{"model": "contrastive image-text model", "dataset": "procedural textures in two colours, tilted and lit", "train_examples": 195000, "image_size": 48, "crop_scale_min": 1, "horizontal_flip": true, "color_jitter": 0.2, "tokenizer": "word", "vocab_size": 52, "loss": "softmax", "embed_dim": 128, "encoder_arch": "convmixer", "encoder_norm": "batchnorm", "encoder_activation": "celu", "encoder_patch_size": 4, "encoder_depths": [9], "encoder_kernel_size": 5, "encoder_widths": [256], "text_encoder_causal": true, "text_encoder_width": 384, "text_encoder_layers": 6, "text_encoder_norm": "layernorm", "text_encoder_norm_position": "res_post", "text_encoder_activation": "gelu_tanh", "text_encoder_mlp_ratio": 3, "text_encoder_head_dim": 32, "text_encoder_fused_qkv": true, "text_encoder_bias": "qkv", "text_encoder_qk_norm": true, "text_encoder_parallel_block": false, "text_encoder_inner_norm": false, "text_encoder_positions": "learned", "init": "trunc_normal_002", "optimizer": "muon", "muon_scale": "match_rms_adamw", "learning_rate": 0.0074, "momentum": 0.9, "nesterov": false, "orthogonalizer": "newton_schulz_5", "adamw_lr_other_params": 0.0013, "max_steps": 6000, "batch_size": 512, "epochs": 15.8, "lr_schedule": "cosine", "final_lr_fraction": 0.1, "warmup_steps": 600, "weight_decay": 0.2, "adamw_weight_decay_other_params": 0.01}
Rows from block 3 of the text encoder, named by matrix and row number. Rows with one number belong to one attention dimension. Each number is 128 + 24 x the weight over its row's rms, rounded and kept within 0 to 255. All counts start at 0. Numbers have three digits each. After the name is the row's rms in percent of the matrix's.
# q: attention query, key and value (stacked) (text_encoder.blocks.3.attn.qkv.weight, 1152x384, the q third), inputs 0-63
# k: attention query, key and value (stacked) (text_encoder.blocks.3.attn.qkv.weight, 1152x384, the k third), inputs 0-63
q.43 090:116110094079137130099114133142122150112130144128161119159132079136133113109122160102137134173132144121164118198113104140117121151097125167147105117107158150122105124115131094121171129098134126
k.43 090:158167119095112145141111100121129114126099147161128144100107114142133120123101106138102094112124088143146129086126165146117101135185130137120121129135074102136135101144132146093099158115112090
q.44 094:142169111160118139140116136169109132131094115101131118146144171089096127090138111118082126094133101126138124101138098100146149138160110084090160117108118136168129150151184151155079147125143120
k.44 093:098138134143137112091135187169190157110159129118129113159131113140053119133105143120151140146067137117122125124148122097194145157114143145174100160118184148156141144108130141131078127132150123
q.45 113:144136086123116142101115118141135179137126130097146122138113091146132078130130177126119129143120150140181127161123154092158085125102115146159066149116122157146120121109123113112149147134122118
k.45 126:169145088067139136136141125129156121126051170146114109154115108140110129104138117160113137115154123151157092096169126153109071103153115161095109123141123093138105086166125117162111089116106108
q.46 081:097104162115140150131128087124148156120210143153111123105112109194157145150113133126132111142112154121094128146108152136114125119126120128170127126143099127097195120147125132156157082123119177
k.46 084:114086113138115107155096140136102117109127111107152121138143147105138138166161117116152146137158159122094128128108130135099128133123180143106129114125107109103124148098136119121174117136140177
q.47 102:125129141140149152158125141132147124127147128150109117116139141147138128142102106154117142080125131146111127113108174125109124107170129104123119118158107097114149108126092139145146086106143113
k.47 101:089105084155121133142125118153156158107180136106140127122124182113118111156160106137169122133164170131091123169130099136135167141092164162106124076131118155137141159140125137151181129109162178
q.48 102:162128158121137083135085114131139111126094124075137096134111100114129117096162120145174110117108133167160140117126126125106086178150134109166133132136099148127178088131118145109126165100097158
k.48 109:132140183124146110124134124087064096114139124157111120101099138094178124111129114134135131130149130085149127148152159122120161120128107149102143095091145142152142123146127136120131081164128101
q.49 089:101122127119155140139151171086125079125158102143107155125153168118139139157123100117139132112164128089113148107125135150118173168140152154110143110107136071150110153105129125154119122117125116
k.49 094:093154126141140140086152127103150158100139162125104112136170163105086144115121150111098091142119101135086150150120145148131148171122134164149132105129127143127135133092131148103085156107162114
q.50 086:095122148140114137142138128090112114126157098120105113104126133132131153149139145098140105141117135098108149115161108126131130172132139152145139179091111106127163127117143130115103129180104106
k.50 089:095124147129108115091152179103091154112140136122129108162177129091121124112151148103126141147127132141098143142113164150111137137132145121121153186130132105129100110076112100134116079168123102
q.51 147:134136103133136169130121109100104123130147110127137145140160110131120111130127176136079128126142104102157141120129184143107154078093145126084103139128125116111122176118157110101142141125122147
k.51 136:129137083087126120118121168080162136107087157142131163094135136144125119156121145142112099117130114192163117103107104142145103137153105130162125169111148120134097099131128106132150145131138094
q.52 072:179097160090140114115119114112110107142075153131140131133136091114136111108122103157158130136124111157145121157157083121104107099104157140146164132152127146094140080121073106081129114102090146
k.52 095:138138175139096119143130106139060090128131106157124115088093139117208129102157119160133114090150112109142152140138129105101138089154104098122134129137114130117152133148119140099139135116127125
q.53 086:104142088147111155128105130146158161130154160141171084143167147114096124124106110151129150099133154147087116167134110119113123106162124121132109099128152158114074130166136142171128091124153127
k.53 088:133119155177128145170101111147163108185187101121135158135132122191152132183058153153104181142101153113127110139126084147130129129081144106126111101147132144105153153141106121114146129144138176
q.54 098:138126104125155093139140101119136169103138152130127123115128140141121143156120109157124153086100143175107128130107108137159166127146152113142113126177095140086123123162103107137119084162144150
k.54 112:160105172168106147172102160152087093179122092113132135098107140135180135137129123178123141114151148101138159132117165090098134077109113144120154127107074149121140148124170146077132138108111128
q.55 131:088158159143102104144113109091095092180104149142116126118138136113110147141113125144166093157126115154142138128155096103127132102120086161078135134100150147147122157107104155098134141126174167
k.55 129:180141185129118130137097095168117140114167112111128140114143098116123122112105160124105145114090162132110125147116129109157138133170143097192101160109124081116103142109100135142138159111125091
q.56 117:175104116099162152118130147166116126127075128128137146157093150108118091129129145106110130129147124139161146105146124132137099100130109113104115112129125146170119148121122109133121163131144105
k.56 113:132167079070140128160132145123157160126093139123113118130101115142136147159134104130149080139075120154138080142131130122143109155158104138123052171137126145124153123086110120137119131147139137
q.57 078:123105159136103170121113081167162146141172145150110119103118113153145112144135141120146095140118157144118136159145120108104086093100118097167153122149134166117176115152152133136151135120129157
k.57 077:140120106121148126144097129154138095140155108134173133146116146109110130175111107120165144133118159102139110113130081098116103125106140118078100131125115117120153158103087111114156095145115196
q.58 118:171152097144189123122128194132133163149122141116145152131117127133138147088118106119117151104144138141130080093130162078149163100112081139148130156110103126127142155161099131087113149141141101
k.58 127:150080109104123125122108159150168123130066125108112079180139134121132119126158111134154136108158128166110125140159122129179105128151122140120105131178169117115143115143133113168117109092109119
q.59 077:107127106166113162126112119133135110169147131104142138121134156137145132108142133133141100157118132101143137111139144101123143135136124121137146135104159119171151136124171174120077143154095127
k.59 089:099119112151168137085132129128168149091169139125131106137172124120046110111117146061105146123124136117101128123158119120142112147104130135117168135094152117135121145066159151133112123133141108
q.60 074:131088127112151107137136136129150115091195106152080143109131171116134093181125137098135131076140149140134158117087149142120153154119186140163117134179113078136160096095139106158126103122119142
k.60 086:110121138130150136102143141133132108140117146113121150102126162119111143133128067141168116154166139071098146112118161106107151145052101168094146096139129166141157176119104132085098126109130137
q.61 094:108135125151120112161106105071137126178159120130129120119157145128170151134105115178133143104075124133096111108132129125129180114189114091107110115132123108128117090148118137124118066155127131
k.61 094:096103119181126119125157142159119134102165154120154146101105177123126131132131125130135162116164139128116106161131155144140153126080180133137136118104142127116116171121152142119170127099146151
q.62 073:112128092164121159134104089138151158135192164134134120108137126140146150122142141125106138135141163111096123130143127099146138099126113113126146132101110159149181120159173167139107082093118147
k.62 075:122118109129153095116117148133147132128153106105151150128135140128107141180094134180127153132073146128114111109126106125151151133113204114136081185162147117120118153132114134140164119146164177
q.63 121:126141153128134093110144158133141114099111129117120134122095166124117134155131106114166153119118151149113165119120104129175122171166114103142133120140100093165117114135099162181103126126107094
k.63 123:099137163163131136150141102151069155150127100097094110131136139130145143098131158121139156159130140104123140159101146101100166126098124111139162153082115155144142144125165117157102141133170147
q.64 068:135132150133134128114185147215148119149093130143138099129128147131131121153125125131125119118156174151181145122104103128125126149084121118101157144121139120152122118124143147152146098115126144
k.64 066:125133142119135113149099132110126124123171097111114126105123169153146113143101134122163089120134129108125144083105119136118157113096087119113140110111147110134173146125156100165105139170158144
q.65 062:139137125114147116114091139087146139106145120141133151111156122130089122132109127124101132163102136124085143127128166120149120143166102129144090116092128123069141110136146132122087093111154108
k.65 061:121096136143131142087150096072134093137117162129132123122126092131122142153146142119113136117111113139151141134134153138122089132146116146139110160126143115134146129165125128109132149116112128
q.66 117:135144131125119139134123148094127097165113151138140082100104079130162097158131105098150117163088134129075107147120089155122168125163136108158111121147153170144131092155127086157182125171119145
k.66 112:144153143178120131091212124138144150107149125195123115158091099127125095141159150111105152143118126118118133134135164124141139162133138142095157157142106134120133119108113159111091128086089124
q.67 070:122098125111098117147139132145133117159088112095120133128122134126095118146125120168155108127155142143159108148117073133113117128166105114154150181101115132096137105156099156160134069125165124
k.67 067:137103128101133076115092130133126081123150114124110089058088068153140139135086090124140131109120115148176121125140161169117134113121134149162107123114143120142159135150097095135127172145126113
q.68 072:161171137108146155114149136115162138137166144120152111104123126132120119157083133101100105124113154142105104101131141130112109144109132164152106135111097126151150123122154133124164132124103111
k.68 075:114095183150112130141148129071089119117114130116112129181159149117117122109162105099136107130136150118132125184083124121127116155126094116141177146097146150112134154125135180178100124154144110
q.69 080:115135126106147132119129098159106144112120162088117145205126176102089113126159091127146106154096125107109104146159104071084105100158130142129149096149126087138128145132111144153114155172166117
k.69 072:135129151112131130153112136138109127164073123145090134121141103116121143139099106140097106105085135130143133162151103138124101150141180106139146102133147146119095110125080125156147148142086110
q.70 135:138103124113111146164132099128089152089090169092137107113139134075176152093113106111134154111147136151217162118118126133110128104151137115163191148131136159134127111134154074123157146118118104
k.70 124:102124124142107127137155164161100135125145157106109137160070098128138144103143124133153149138123117112113100150098107142118150116112179076100132157099153121144123128153144094120142134132139116
q.71 109:092092094165117122119157091160102151084107121138133132154124168112119154073170142118099175098135121083138156152138169098146148163108148111088146082125161082101157160135138160092060155111162114
k.71 102:140134108103121109137063112083123103130116088099158151120169158124096098113141104186149103121134107157067098133117084122133108135122099104125111096146114110142138120152094101124165159162149158
q.72 103:119086120117144089135083098079112110095126133105145100138149162096144129118113155118103176105112103091115119146129156122149132118129149120124136128150133096119141127139143130106094145107140149
k.72 099:121114109130118152096107128122110117106108104149146149162165101121042094131124115110169137124108158135139125105139101102142098132148124139185165109108131127153144118183149156150147131126136106
q.73 068:121151158129143143114182144173156150139132099135112106085125127134134143136166109125146120121134137135171122150120120120128165137095118151139139151102148123146116153127163145141140101103157100
k.73 064:159124127101146111114117108096131111152142083143150132092091172158161110159082141120133074141166145137125135124102143139113148131081071121113104131147087109099165105140150108151122122168117181
q.74 127:108095147156120123094128127094137139095169082131106159126160109164136114093126147144107151118188118141118148145133171159189173114064126115141107135110128158101134111077093159144092090124141139
k.74 121:107136059060148153187125116160133144135097130093145134101141126108148101161140141151154116093123153153157146095148091126131121109132087166133114114157144152170107115117112118107153112133101112
q.75 086:148141157152142115117134153121145155183143099180097142162106116145099156128120139149100164166096108090118128108155129133149123118165105117099124119134143073092092154148124186138116147088117117
k.75 085:147131128139089122119146131095128090099092154112109123145111163135123121138128142128112115146151105183115068133149111100133067116109138159156107112171106106143103160162076108131131099136100130
q.76 085:102156101109123151136164147112130142136135145093148117090140127106131153126052130144118124103166131160106118116127121151088111131118137129127102164152085160137095107117133130127138106104067140
k.76 084:109100179140089120140123127112089137105178128103099135158157109095111132103145098130130114105128119120118105129107109142156112124131144122186146110096145137137154153168115136159093143140149078
q.77 100:086136132173119129111141091100141147123179101105115130153148169147104140117163134113129135142107126119103112145123105119165194111111156090152130092133128144125093123108103183199102110126176139
k.77 094:111138116081136134137157129165146124143072116133127153104126130133121109165110171146144121102143150160171128119198109140113086118132123153095104132142112153138128122134105125106134111150090084
q.78 086:142142114112171123104110165184123091141111152146148093145118127113139090113126146135134096093129110121149153093145144115099077137140163161121127118141125129184118143132114133100149161129089152
k.78 086:139109137122149154157122135163124101137150145135112125091141165087110130125092100161107122113136200114104139143102095132123180131128110137129190138106150081143084154097158158151121122113144109
q.79 064:078135109132139142120124126177130125137119128142138131148094117143114120111188088111166108113118147103104163147126089099188155137156107144114135054104180150118133167124117140138100127136187112
k.79 061:144147117133161118099109119140165126157092123107152120101105153145097111147133159149123145132149141123099122149128130123101110169137140089065092119167091132117137105109120124108160158112118149
q.80 114:160118121084139138150110164160109095153066167111138085138093117122164088163128093133152111162106185174128101129098100115093110112144114136158141154120133120134161114158125071148194117145128177
k.80 104:164111164149116117109173120105156129093169146173076141139098103139123158138109107091108126122093083101111131119116180172114133149106141104110155118105133107124132124118126126148107120132111149
q.81 128:114161114139106164126137135109135130174126131142135142118142102121134128142120144124125141132134105107086093138162134150095087138119136114084121157188120139139112109118121125107134156153070123
k.81 113:115178150181083118132125152122101161118165094157138109167163145098137113093165124111107120162110118117091137119122139082148162129146147147146149098126122133119124116106116165157081124101165148
q.82 090:134099145133114094152094117110112153124129070137109180147118096130127159123118164161153118128142057128130123131134142160130114134141094153110121160113103127125144147159133153087131151137122084
k.82 084:147116062115138118139080156131138145142128139133141073109121087150148137111102101119104140161144092157146117128143148117161091098118181125180091127186106105085097104138120102129149138104130166
q.83 123:164148181206119101111126130125119154090188119139102151088167157108117149107114122152113147145154143090153112115137169133118165128114115133096124122098137126114134170087141138119079131101129082
k.83 124:109168084138127159120107153155144151168139131139158114148112149114160112167132142132126128176168146146171142107126102118113138142150137141143119121147095129122074120138112123142164079131119132
q.84 096:145130138102137125158129141214129141140107132168127116145112095138139124147151115110163089113140126169192151125136115144139105134123136155113152144116122161168121153149128108123174140159121103
k.84 104:121128086132146094148122179184133134125159158113133103083064143139194150133103129142112124144176115105112130111090150147116165111107149112094122150147154128128123139086155081127122148109116126
q.85 066:134156107143118161138169105145160111153126101148128124096118108165134135161144133152143097113150131181141160103106103144156124143112117141101111103140121141145138150125164123115149122114091143
k.85 070:121133106163133103111129142103119156119153101086141112128151138167187162079156153103109133144160097116085150128125155127155146106112126118098112147145118149069165144114155132093095141125174160
q.86 090:118161113129156095089099121167113097156127131132132134136126174135131109090145127129136154104100141142102155137131154080138140135174126099166131092141113113115141091102104095119109090134140144
k.86 093:115157180100153127126109073109158145167097139119121140139150134150059081124115125179129150128086166149142168143135128124125114142158090125138103134137127097132141117107099134141142126148137136
q.87 091:117118113156112123123102096130131104111154080134132135109132144143160144105142147146139118102170109148120111104136159140155107099113127126143086071131115158171123163100141128135140169120111145
k.87 099:119136118125152117129103119151134158146137126087163111120171177110144140085128147175114149112153166119133164134124136106142182098100102138124122142114116155097110129087193148091138102112168119
q.88 110:080137177101143130144140127135108138060142100106110153131090188112123149120133123101144123080104115124118143128102128117116153138068138147124141105092087108182084168123130128130110164108151101
k.88 106:099137140060161144134084119138137140153105101154137116121164117162081116134112155141161118139133152125187152100161115126126094124123135109155110119112120133133138102125164126143151145156117146
q.89 069:143114107113096133167116139148114123116088103141127094114081123101119123110116118147126102118122119117139117101137113133107103100184121125183119099065092095122137149150132129140154155115149130
k.89 072:173107180134137121124109111109100076119124151099112123134137112127112151092140084131089150135141118126113090205104139164128132173134106096139123148118137125110100153142136110095129140119134082
q.90 118:142136107109138132132116116141131068161095178114151115181124147142115094177130121105151126120095135136166119129107074107076085140125153122101154166189161096143133108151126083104126129141117183
k.90 103:149110151147158122143119096141127146119121139155106163130154116135115150115099119109137140116113130088092136141127123107125116112171148158112122098130122130134176126133113165098105118129144111
q.91 084:149120125118108115162112142089101111117128127151112112103165126126115133137066135168086130149135119170137134095124173128097088134140120115110097169118119112091140096118161113113137112113060166
k.91 086:135108132149110124140154160123089129085162152103098112119136099134187191125144108119104110101110079147119139093119148168177142099111155133164144167120193103130115140121121101117109110102124104
q.92 081:161121135111120136136102150042131142120192140132132117102141078151148133151079150112103124176123124127085087124117175154119111122105140140145078157139133163128153104125141096141157153158085137
k.92 076:126113109160098150128210163135125153086144159156132139156114128080174153142170112101108141125110120108129128128112155124144145134110152137109163154092149148143096122069142163142122098086108136
q.93 085:122122122115124147105134152108131119129127180114146154166155100134100103137136104118125114163146178098119142158118119110138120137114110134083127136131159150103135090091093132152103077179157151
k.93 087:101148133129135155129158130137143128133114105151140137123129133110141143182137130108161121096095116102151138077146135142095143132142124139062128120107181144172125137078117127142137138105117163
q.94 078:125121120137136128109121125078165159097140108126116178099154100135107137113136120151102161174114101091076143136127162128155141132154095137156110139101113116049135117132148139096083098103150084
k.94 079:146127127124131162093135074072150105164093144136151132136118105120121131144144144114118114113111106148142124147136148124125099125139119141137077131133103096118121112179111124121154117125111177
q.95 103:149122106120138126129142120124185135179121136124127136133076087185119132166165175116132087105104119114125132115133056139163162126139130141145134117126133127129105134147091140107135127140153115
k.95 114:138103149128105117105127099126156092118099120106140158121100150140110128089129164079141177143131118092125093148147133112093134125141094121116118125118075173110168157144170143079117140149164108
q.96 054:122090114112117136121147132122123081132165122095160142160149153133124126168102109091121136106165103145137108111131143146119145127113114117129158115131137110128114168123144100164186155136117150
k.96 058:166100161173129138122135163092116090100138157142113129121147103110124153167110121133077129121142153161153100109100147141182155153123183106129142151076158118107110151137121149111092125118125106
q.97 062:136129133098133138107155143105092096138119161115126097116123121118124122157121140071141142080119116159121093158144145074135112145136145101137116088108174116130152142136098129154185105164072117
k.97 064:122140126178128143165159127093115129126168141152117124178119178091108167139142083109131077117143119121119127151139128160139141154124130125131114083177129133148104132152108161114125097118095118
q.98 095:121130166112150148145111180145128112108090158133157117153121081130074139120129131099142122135130117101152098150194126147110088124133101136165136085112137121111090187127111106130161143146103088
k.98 096:066170115145117164131163143128094102118153130141139124138121155105096100104145117153170113113117138152140158098147132119129144136105135139138129138120110170116105176163161099126075111114095145
q.99 059:118106159100140152157082149080113132150087132114096103161145081108102108137134139109096143103100093161125139159122130140103126130129124122141128136155140071080115139141122134115146118112138129
k.99 057:148125136148147148143080105173119104105127102120172098102115178124104127105117143170142123062116104121131131122159114098160109121143093144132141075115088113135129165138127124127156119120087116
q.100 095:098158151151128127134131087150129150120157092158116101091147131119126133110101095188140119141101156129159128079135128139130114136122135124122121092129106160108125119129114138142090148133159202
k.100 080:112155133121104102125152180123145129111106115139128126151139124144144159119114129087121137178155107114136133107127123150106104098131118145095129169089148122128123100131113079179123150127122180
q.101 069:114137121102146130156114124111091069137113172117124080120131128099143125114100143085160107122096117171141111148127112108116112126101137103139139075137133137108143206118113136159196124175144124
k.101 065:130146115145119206170122168107098111107148130137126114173110136080111132105150080128142085106138112149105138098100134127138113128128120135101136135102129137131126149164109150102106147110113139
q.102 104:109137112108142149147124163114158128123087121133132126129138103102135122116140142079112135116116124129116145166114139149122137094096126093166121129123142127127112101103111098146148092151112086
k.102 101:142163140128126148151128099130116130098101106129154138108135142128116099119111130118170131102119095083118143139112112082100084142137099106113142142125142116157146120086132155097106130117107084
q.103 081:158092142118117152133126166120125072138104165112163169187110112108127126121165144139120117084152110133114138153106157155144166099114133155094132172128151119144104140129120109117134098108116090
k.103 079:171110143127130097112147063117121158158120154070121138116135150096145122155127141101128103095093162157126098124143131102155171141117163122150150088145103120144152124087120155102126124162115110
q.104 089:135152139106124117152107076118093132137183121113082105089104153143124105103144135199144122127081137165126116134123103104143136118139126136131123136121126143116153125148115155095124129086166176
k.104 086:103132093095120131110112116137164141140134105131137125117080136148148139118121160105118108132098131125126136117109141137083113138143104149113141143119082103157146110105115113146149166152136188
q.105 047:114140132133125118153098091132169170122131120113115121135115130124124112083140109166125134174114159139118145148147133136123134113109144113138132105167115152158095135158124149123086099093131101
k.105 043:114146068093164086093143122170131136152096104139117140078132139164114130150119175154121158120094134130130177128157119108128157107157110117116120151118132117116139142122129090153123137194161107
q.106 114:135142149182118175110170135133139147156121121114144168152128132109084098130155123187134093096136096144099138146104143140158181116118117151067144173104108111124123112122114139120089125105122168
k.106 102:180141192102150093166108085115177155133119183105133171098134133175172111120140159119132103112116098106096112133113136132132141101134146117136113053143097070143182071065129157141177141117113151
q.107 117:130119116157118144114154145137145146115123098148173172146141149128114131124139117156107160121169110101172142086116124144136153127154125157132153155084116138144121105155139095116094144089145120
k.107 104:126117187136146056130138126092110100144103160119103130105122089108144144147101126114131120148110109130171103134136128171096151117093164111117159117115149149140129107102136130109135121133120145
q.108 070:119105149096098192152146114129131142095150093114150166130159104140080105123136110167123147092103086142171108104131131134159136121137096134165126153139153146120098114154107115145135151069151148
k.108 070:146121139144136084118131135101121103132112145148128136119121131121120176133076144099087109131109113144158114138125140137120118138145136116146170115087088129125098121118120112129138137151128154
q.109 096:110141087117137104112126111129154163136112130161124119145112162134131127097117094121115135144135185157093137145126146139127128143120133116113127117150128134134112150115131158118098067140128143
k.109 092:153138102109165104102120121186136137132106118104109124102135085174106111186172146159138185147122160124129137117142105116148155112115111119114091141143172113119170151133088131167153110148150082
q.110 073:130145115119136132155127107082135118125123128109106144097138160125185131097125138091128152148098131159139145154119127076119114112137156097157145081112167144161148134125114176130130110113150092
k.110 070:159106095131146117138131148106117100139127106163121149145130138082083195136076075136107093117118087130120127156121115145137113107147118084125145110136153095148117117179103105109124099163111097
q.111 059:141116098128120103126169110131121118115110116109095158082129162123153153100134162119116108110100124121136137139083118094153150126158138141110149169083110120113184104094126144090119134114181155
k.111 062:184114156084150122163068148108144112163139121144128142137098095114198131132116110089105101153144098138129100126128142164104112105125146099092143100137139109172125073122124147123178118105130150
q.112 089:104134111130127147147105106137137122148139165134152080135135107100116111132096096136149122143115160173100100102119134152126126152123120104120103077189123154102079186152118128165162099171117159
k.112 087:132139117151126146139123136187138144068105113126120097157150131156078110125144127134118145127130147125128142105146111120167123128119108134137117142101156144086149151142063152172124131119131132
q.113 107:150113102109120125097125136123116150135108116149108105156155085128147134138152139068127108153153110153121157118072158165094129128096109116120119160159104100104101132119129115131136138161152130
k.113 100:164093153136144167130077115187138138119099115105145073103145117145120081127151151149140150099131123117118132107145146140151132139136115124108132138142126145112172125174134142130131132132106115
q.114 090:127134160092118113142123128117077056133117142105110095106093142118138125085140129103113140123130137157124109131154118098120091110117131131143158103112160097127142137111131136102169133130145114
k.114 084:128137126109098172116129143110108135150143130132154115140100153092155173146118127098097055111085142158135138092097167143138151142117156130138146104107099121173114156151151102145104124143096140
q.115 140:154122121136124126110119114145126134144136167112119107111150130097133125150060127100087117156139126107125115089161104110110114146160146150123066160134141115115148106142163109142143168113092106
k.115 124:112095148163076113151156112163157085138132135126150109135150152120132091115110114136076160118143100108113141134131090131128141147150139110148125123119130148095101118101112112090112106086136121
q.116 083:129137123136142094102099114158124133135098098147092121132108112134128123074138130131095131151125152129135136121123097146088109128124119161131144180129098116102125126113163136056099158116182162
k.116 075:125134144078105130104075165176107090126108110112178105101105111113185084140148125168155134145152128116138111063119131124138122090109122158128140117135138120146133157128167099154147135094104126
q.117 069:077142130172128122130114121115148186128141070161151115133191121126103131152105094136084170155161129110158139084132149157105124128121120110117150101100139122126117101134136087164099143129130150
k.117 060:094135189146146094133136153141146136133087140152134104103123106170147108137135138112123156129119134139159142121128132178119159125094117127100144155085164172102124158128136096130095147139117156
q.118 088:165146143116133110127077136129099121128137174129101108128099108155162137117141145168139106146121125117126121165147097116121113105140154167131098109144117135142128138162137157079104152112135114
k.118 081:076131039127121141092105101169128143120127092101165106137131175093097108108109129165158139121115131121123145148138107096121129134154109158153092122163086128126134142157183098144124119133125132
q.119 108:131107107156129103125151153092160155128143103139150154157152154125135148235117145113107168104146115071129157099093127128152145154132119110090155123140099075131155086135117126173141111158090140
k.119 094:123104150141128144134128128056119169099155144120095146129165107167113130086139136097170181136149155109110104199130124076116110140124113110104128138142171153114118110085106172088103149130146144
q.120 122:162145115154144117099129133171135153145146139142100127090118118171180154150157178123176102137120114098141129135138135131139140107111107137098126178123137138142165103105124102128118159140132117
k.120 111:123108153137107158137092148131119163153118124121116102185113092121162117103122125120107136170138111139110142117125179141107124157137118145120105107134115152125113113171163143159168140090166146
q.121 078:116128089117156052133125123164142114089130131127105135093071184167134154111097119133120108145137190091129122137149105110143118117116148126161125097118095129156145130102156188102146106168129135
k.121 082:072163094079100162105134164107105130118132141153134133159131100135151148154186102124174138163172172104123127099093127094130113118122138166120104182157169117133112140113156120112082142109143120
q.122 117:094149162169126146117157128113131144132151101145172142117145116135111117141153111134177140120145131121087144124158152143086115157165134113139134123108137169145133127105161107150082115109098104
k.122 103:139119115121143102128193116114146116143158128158079171101135127142099131113128139176096123147134108149132118168136121161122087125107131134181113153113124109111118118150127118141143128134163109
q.123 092:141153129129105113108146092176116128100179103134110135092112145161134128092157117198133103143129133129152127096113119138141135116116126144147114158116112170139114106128110142106065161104150167
k.123 088:147128129093096095093134131133158150142094148141138144140134115136170140148107157086118129169119139110121108118115135127070112120138157129125145187135121104147148082127141119153137157155139164
q.124 085:125130124136129116166104127096151152138158133104107113136105178143158144146103128090124142142122145146108150171111106107147120140101134080130158050133117114186162110135104159153165097153124099
k.124 077:085145077128161143135147123093114133119158117149089137130124135142078160146153112146163121104144142135124163160125139118133139138133087136093096158146164133126125165127119145117106115165138089
q.125 082:103094139090135122156132133136144120139115167110114128124097125147098131162074114112144163091104154093108088160170113106150115164149123097138100093158135096108152146118132155137181088167084129
k.125 086:094157103148127153115120134141128145107189127132125102141127138174098143118160128130155149122142186145122124138139110099197111135139095163161078117143117131097096164105110131114123097103150093
q.126 064:139122127083118116101120135126089081087083115128112123127143102131132131077148119109087092131130114130163144124132145127134115082119141156146120174100143155122084115127133119090088151113169130
k.126 066:167120139099109121116114115139116110156089118130174151124115137072173116140123110121108111149123109103138113108120132127093139134139173115143165131151112105151121120165178110130138127151095117
q.127 100:154087140130095141124134155110128108115111118125184188175131100126132125168163152135181130109152094095116118125111143116137134166161132151106128151156116162140127144152141105141137144119094085
k.127 102:116092090152162126125151124079113127149169124106085167111138126110105130098113130140117140121138160148145115184151122133153148115113145128159136106146100165107113129115122140102142117135180122
q.128 069:133148118094113105106153108144118100103082123154153167119103157121118114116181135121148161146116141149116138144089098123155122135135120166079156174087129119132107102094135112114102157153169127
k.128 075:080181119127184181136125128085119092138158093129134141134144123117136131095082077146102162093124142132114127118120159134111126097123148177112152121079150092174111150174134093131080173137119109
q.129 046:131159152139149152114094116129101151141130155147144111129129110140164116129103116158133121167096127109118133146148137123157122153158127120133145103134126125114146103165126108131145141120114106
k.129 045:127112121107108063117097158154094119090121142118112090119152116122149141171147116120133103161119119102120129094106130091134129165114093111148130130154146101115137146154167175148117101115129151
q.130 095:105112108108149112110127129130159093151144139125153135164140137118101109103133148075166133104156132136116149151095097147139143123107105131138093139082103116156141136125126124104095156115158157
k.130 099:119168139162166155153143112142141136129179104155124143164108117129084152065113136132107134105125153093116117120146138148140138100091156163123099125115125152095109166104105087125110177145104112
q.131 072:158148103112109137135163143150159125108124160146125148098101127134110133121137123120153136151142178162167135155078116157138138137081149159070129132098139179152127116093119128119139118150112156
k.131 070:089154146117143161137147083139137083154167095163173119101128116148124129145112125131110088118146132124164168072138173136165167138105151185107143098086144130127115125130119111117118131116066110
q.132 085:149138117136077135160130119141120071129141131123107114143143109065092121087147106112110141110132107140149154120153108115137125095116127143115161134060117099138125122139122128125032132120111123
k.132 076:145149133156135160121139122112112136134126143165144114122164109138059121098116107154099181118123156167111115136109093163129078113134160134154135145123100124089125109141121081128130139137110085
q.133 071:119132142106101124054122111135078114129102178136178101140141147093088148090097098143161143131148094156135135086163130126140156154127105148173149102021108097136113127183143114133081126113154102
k.133 073:165148126115114154130143136131150140127141108131064123157146089148076111158124121111150166171082117093062079173146084117081091178135092125168129153150141102111141139116096160136098152138179128
q.134 099:111146100147116147165148133090140133157130122123106115125138193068122129152118141127109122139120139156101135117154148138125136117113135154098101119142125158100158149120125134131146160183163088
k.134 099:127118097125099144145126086086158188108130129133186133130124129118141130153122165106083132112102144142190158136117122164143160111092136076134155105178126120126117128105134103149171096119083129
q.135 108:107105117079115100111118148146123109095077131117148149146133116094082171092113107114128174139132093135109130088123120120149147136136126135164113116061120099137098124148144158142077123104133091
k.135 096:152120154160135135110145151126131101162132149124111105102123080142077119080127119110128173118113149124102089187113137165120094152116107119190151189129109165156137098109100133097121143152158135
q.136 071:083109128171138109136147134096152125143164111141101127140168139113119120174105138114104084111114137169066130119112202127121118144116136176077103124190136160084143191115134142121128158110164159
k.136 070:132084122133093113157140125111103126113101134114176101154132174116165138120120191142127127115167116119134153125120089115146161129135124084092112136139115112140083165113129070118161127148097133